config.yaml
dataset: "rendered landscapes of hills, water and sky"
horizontal_flip: true
encoder_norm: "layernorm"
fusion_encoder_layers: 7
fusion_encoder_fused_qkv: false
learning_rate: 0.001
beta2: 0.98
eps: 1e-06
batch_size: 128
final_lr_fraction: 0.1
Rows from block 4 of the image encoder of a small model that answers yes/no questions on an image's attributes, named by matrix and row number. Rows with one number belong to one neuron. Each number is 128 + 32 x the weight over its row's rms, rounded and kept within 0 to 255. All counts start at 0. Numbers have three digits each.
Before each neuron's rows are labels from the 100 images, of 14976, where the neuron reaches its highest value: "lies over" is the class under the peak. Only what is clearly more common there than usual is listed. The data: rendered landscapes of hills, water and sky.
# fc1: MLP up (encoder.blocks.4.mlp.fc1.weight, 384x192), inputs 0-95
# fc2: MLP down (encoder.blocks.4.mlp.fc2.weight, 192x384, transposed), outputs 0-95

lies over: gentle ground
fc1.94:097122117106112098130121110102091082151131138121092127116126124119125136133110132120096088087155129147096093092186142073141124173125099059145128140190112160144090168101124142188124126120146182117160114143146235149025114072174125129107119145090199140209105126143184113054127095111090137113
fc2.94:121145136111133138102182121157175104126139098103114147132199138031103089161127124107081131133193092125149126083149148078078131149117101104159116114077154166152128100150108090164105080142167091114106108153110073139141155084094116207087097139058101129098097106126135163077098083111126171137

lies over: water
fc1.280:088140086168098077124165114115117108148115059120075107182142098166142127139093148130125139165077173088125134127079098141114167107096145145166157186096116140077138128174093170063135130160120117142160053137136128128205118123115119120113151125115155122144138149095064143134127149152130148095
fc2.280:108150133129136085121132120126164055111117169114129152139139129089164112144124138145111140112106147160206122102125130067137130156136150113117139076088127178156139157142105169056159178126186135116163147180152152147149146150123084158184149100117098127165200070158116133117109141118120204115

lies over: water; steep ground
fc1.292:140183122120128136099158152060111154133116163179135126161190112124189150111103120170174117172098215163149105132129048104124144131129131072156165119122108083144093124147120146090122119136142106091131171132179126133152148040186081142097125138138097114120110187109144112169088130143119146171
fc2.292:129134109024074115123145144114164157141092131090103113147136155121140139079183147154120186138121197144178103108150144091159148226153156140073133174144111070139171101062135140106101107195090145133096114084128116048095113110137086145144099133055123161151133119120167122079174113127123155086

lies over: gentle ground
fc1.56:127095148122131172124150115086180113105169163074167101128136139087144134106079187143183115155147122137137118137159096156093121148133149086150203124124103143142091113065122130175184153085148068161176148108139175154088089114116152147139137161106132135092210126172094174127173117172113103118
fc2.56:119158077145153059148145116086180133126107146077200146102109140174166135148131133111114132136159161147120164114121137118129140120135122125122132122134157076147132110113100139064103065156146104162160089105122149137131122080101190100168103172144132133128113102008136171063162139141095088082

lies over: sky
fc1.117:130175100122098132151107102111100090131155093109089095211092103165131136167122073141117103112154178120136081087148128119135118125153157115151147119140100120091076125075118101113150118144119137132194185112076220184118141162123109151115157103107135137147120137154119148081107119110156153081
fc2.117:137121145132109193175116148154096078140150123203121126114151084144128103117103076175094069125112080116127122139182101175097113117113089139171124162097132156222134134188129058118100125130173106124131136157130103162192087159119078170081192090145151134129109115125094140136128159103105148183

lies over: sky
fc1.209:116118126150121148181124113166131138110176087147134123111106119090070125143136132092119145144115129167151142105104149095081100163112128115156180130078113156117132077117172121152210196105137102168157069106149096128141067127071075079109090104143136125132137111229062148109153107051128143109
fc2.209:104128101162169087142105140107075142098144128160116146070106132195142106152162137093132145056146120137108162159085113121127132098140093125177178161193139072103174137137115136096116130191115140175097153126130153154169146155141168110165113176132119195178133152087135129143199151139098089130

lies over: gentle ground
fc1.227:080090148133058130153118107197123136105116123122130142141067154096072209101146150183099069122160103104121134134128089109170157134117105163146093109116146132130185142152118149131106153117164169157150165191119105073121121126084141165194105131162155142166070115166191124108145112140190084128
fc2.227:107173085107192112119110129120181096121122181121142108074107223123122133125154166124081133146196135154108098103133163131125156139124171094147142130121140099141141199159114149103123061168135097163169107164128128152156072122135088184181090135145132178105151132108097116059163152116103182118

lies over: sky
fc1.257:101090182102137104133142141094134141168105139177043190088122110085138100102083161143118082187088143103118116061134102123153122164111172126123128123108156131117137139154155139112141083110121165108146051117159100111197126138176154110154117122088127126162109132084113122158159150098128206180
fc2.257:129118094143147091131077143096108099160107117140087085106135107104137115093149132138109149098107082120100133164111099086114107086139148154130166097076089160085157176147152121080108157124094180100162175203163182137155134206151146107140149102123118112186174112134126135159094158177110096140

lies over: water
fc1.165:142124172135145064136131089134158168096141143156113084186074147138061125136128160151097095174102035141113204162130146131138123147149117145129129143080159167157135143092116158172115122102131165162187152137149130110160113097100130128176116129133157142137147141142132110150136237164197114159
fc2.165:084141122132145107124127130134171132111117187082173110122123170123154160088119189154081147163137132122078116141111130146126136109113146113156084154146140108143105141133129145106094093084090081108164109079138070160094150124082142111161089111140146152132114149124145140078123186141132135128

lies over: gentle ground; steep ground
fc1.262:118151118113155116122107117213137114110178124130121128117164133112089098113095150102148166137138105186131147108110138097110139111168134117100099129051124123171129106158142156139130158153173142102187105097147106099135141057119133135082135116145130132169194153153133144129162096134167129145
fc2.262:137153101159108112123133098114181147107140123093185138080099167164120127127146155124157087131200116066113105131142158138097126140074145109144138196142147063154132130102105161172099080080077070169137128096088100140097115057079142085106116160093170124117089154112163121079167104106147152076

lies over: sky
fc1.331:104127160062121076104162132117095147138198111153116133158090153146103120122130120118086161139093142107137093133103111139099131097156087116110115155177179138133092135068149097129121147119055107110114197132152149147084128141182121121131126160205155123117081166186177124169140195132125124146
fc2.331:110098099173164106132093127089188099149119155137080143090120157120165151078151149116159136174109127114092154116188102162131112112114113114056178126139128135123123133107118180087157085086120179112177104104200117113058091168120101134139132124159122097196145094123081137091082166168189140117

lies over: sky
fc1.41:127160129052157094137113141145108119153118086106099153190137143140132138184062113173122088197106147120140122105143135103145131160117148090180138094137116197160136086064135134117182146099104136156161172151133186113060159152140107167121096133132117139132080150172093144089161112083139195123
fc2.41:108113154112126137105112149150151123165181136112155110171162138075090158101089120118145097131120093123104100145206130165127125032061100137111134083158099118126124113081132115115163156073160065104190139091152064145071171078109121069130148109147164170136124116147100095083119111149150123111

lies over: gentle ground
fc1.231:143132133150135102170062127132182118115179159124147144132106104128214158110148150101106161115127115117137086125166157144132127130134143076048148116109120086072141165137114087145183106115137097167108131158131163120107147183084125092014103181128171068193142164173124178093052086107091101123
fc2.231:210095100147071130149176102149113121140185068139157179152062074155089100143138100145132076158160143118121141109138158130052107130091103128088132177087107162142109053158107168132035111087156174123098046154159110101140163098099108127072102152132135090134127166115170165135126172130142115123

lies over: gentle ground
fc1.17:130111170084159118159086116112106054124188108120109135143100108157152168121156100110060187158178092135121104138116107160059113090146159132153111124185163127134097204106133129138156169105056118152150122115085117157104134130096172127129123186174153044170136138160126192116146118117101118112
fc2.17:117100077129118120170123125131063101124189109115101116118142121096095154153133145106089156125126163141102117114138096173106128156135085171103081117121114155141114156209145183121167130136180176117153086139172132127153116167153072175156151123138112125077176090095181185151109192172185167141

lies over: water
fc1.315:053182170127116150111193149128091110158064110169088122136151120104142160106125073130116108169092192139127098077145094135137138156119084092167117146184145154151060111093119149161139122165108105116135177133198141114066114084165178121135110169089118170153116177104154130109141133139147164090
fc2.315:110120091090111106124112135140196146139111096116154134129150185079136163146181146122108160150188173135141135112184127141071138168101109128075120167140146124083132094084123142087099091128165162133153048083159111096054116137119103117117073140030122147161131087088160182102115165145192167152

lies over: gentle ground
fc1.15:160138147123175100095091156118199096160203145153145091131174127126148131066100114144096170121146095154144071151140181128094097161134144104074153132145146090069123151128119109169149123164113083140112157170116123105122156158077110087052072157087131090125130154153127156124098095110101126154
fc2.15:191096131124053088137190124143152117182187081134135149191109117162150111092112039166155096154140149106139128113123120127093154119124100114130146145088103164141074085170109176133133121140114214107135062146167105079126154119132140096079145128176105109115140092135142137153112138138154134104

lies over: gentle ground
fc1.192:079129153124115157070205161109119135157110058129115140101121144138112136076104092128184121148119167151144193086105089112088148140106079125168127120182118173124080200084132139134086143115122145158094105117193136127163117103136099152148093174140164080190114152156103102116158114168091150163
fc2.192:163108148097096162092111138176155127130166130153111115135109145090083092165122129143106124147091112140114144105159170112105168183150141127089133171122094152139129131075098187112105124127167142097098069109142105128061117139151108166124143153055129147102166117128135150103087128121189131178

lies over: steep ground
fc1.138:101072131111092172151080134127154143125121106061139124122214156128120099128155135081103121082125154138105141139144117111167167143141108124122088131125157230186150124083146107097096126069103084165089182143118157092057106153143142109198122118153147144106153120192115118104178085121105113110
fc2.138:080169093088208076111074149076120128132111197082111138098080169150194095125144127159131141169124166162148118085126128131161108080161132121062140132124168119089122173097131113063154135182142161134185165098155161109124110164134153143243161131135143160105167081089107124111168166185100134103

lies over: snow
fc1.338:130115194161142085157147092131156168115126144140135143203083133163152103146126068183103102133096058125139108138170102148172130152188137082117115158169153149091119155111159139114123128132108059140193138159172186119126076162194095119092126141107126176137109188186147079186111098115138102180
fc2.338:143113134147120092156125144085147129136113110104149165129139135175120139063151122144139139123168138108119135179106132127136144096134118233078185173128142108171142117084132142114162158144125175171173124127168112093116119164112136134088115143117141146133123133129185082169155134151087089081

lies over: gentle ground; steep ground
fc1.112:114172107121096139087113179164071117145142145113087103153129131170156139138121161120061067090150129103116106126061138174092111140145146117147110155137161155202089180142122134153140109138095135103172076185077141127147155133183137136105133132104160137109147142080109138092138115166172152050
fc2.112:106152123065110158151096121140165128135148057152124050138137174060126164088187138149117171163162125171162136153196065138150137203125151147131167149154110136113131105090106105101109100143100164098182067089140144094115082193163148134095116129081144148158077103123136120136120203143131137157

lies over: sky
fc1.20:114164081057110132136092146145141098160142139099094119000149127103148164108165163154117114123128159106084114093156121109096142131130102126130128139089139102172114118149075121171149071144150166073150135158141098111124160094159165152136131137090150114144127125099105174093140115162134200101
fc2.20:156130137096081141108139145159131155148126100112104106197125095121054125092121110143157145113111150103160142172130149059128107070104167185133100127132082143110200109073160146168130226072084136081179113092128096085067172116186157096105123111084123120121128143196192105169119090133141107099

lies over: steep ground
fc1.220:136094175139119185163088110134105115114151055123128111140109141123062100146097166138142167154090120109158155110104080142094145081107148118167159149124152143125144123127140172085141070160102133113140055108111097148192145139129136150190137133149176140109114122157064166151174114130166184132
fc2.220:176090110140089142123129133163117124117139133144089158152143097093090118079084126143137091115133137115150154099160128160103144122113092121033136123142070225144130158166114184132156145106150129147138202134170157101111127103130097137119134119080101084128183132141124124159119132115160184113

lies over: snow
fc1.78:120123188097117117175134139125203119129117140142155127214114142152150139150124088180129118146101095139107082155134131147162143121151153109124092124191186114162143148039175092151128110106144067140177198128171246146094113179140120135123121137122087187078100145127117146152099104133147094165
fc2.78:148128128117126073120140121124127127123129131087132122171111142083126138095109131107105122147153148095146143163110150113125134092103077203090158103149126115126140114074155141139189172114156189164200103106179101124100158143119134121126120075123109148113154118112174119075131159177150112061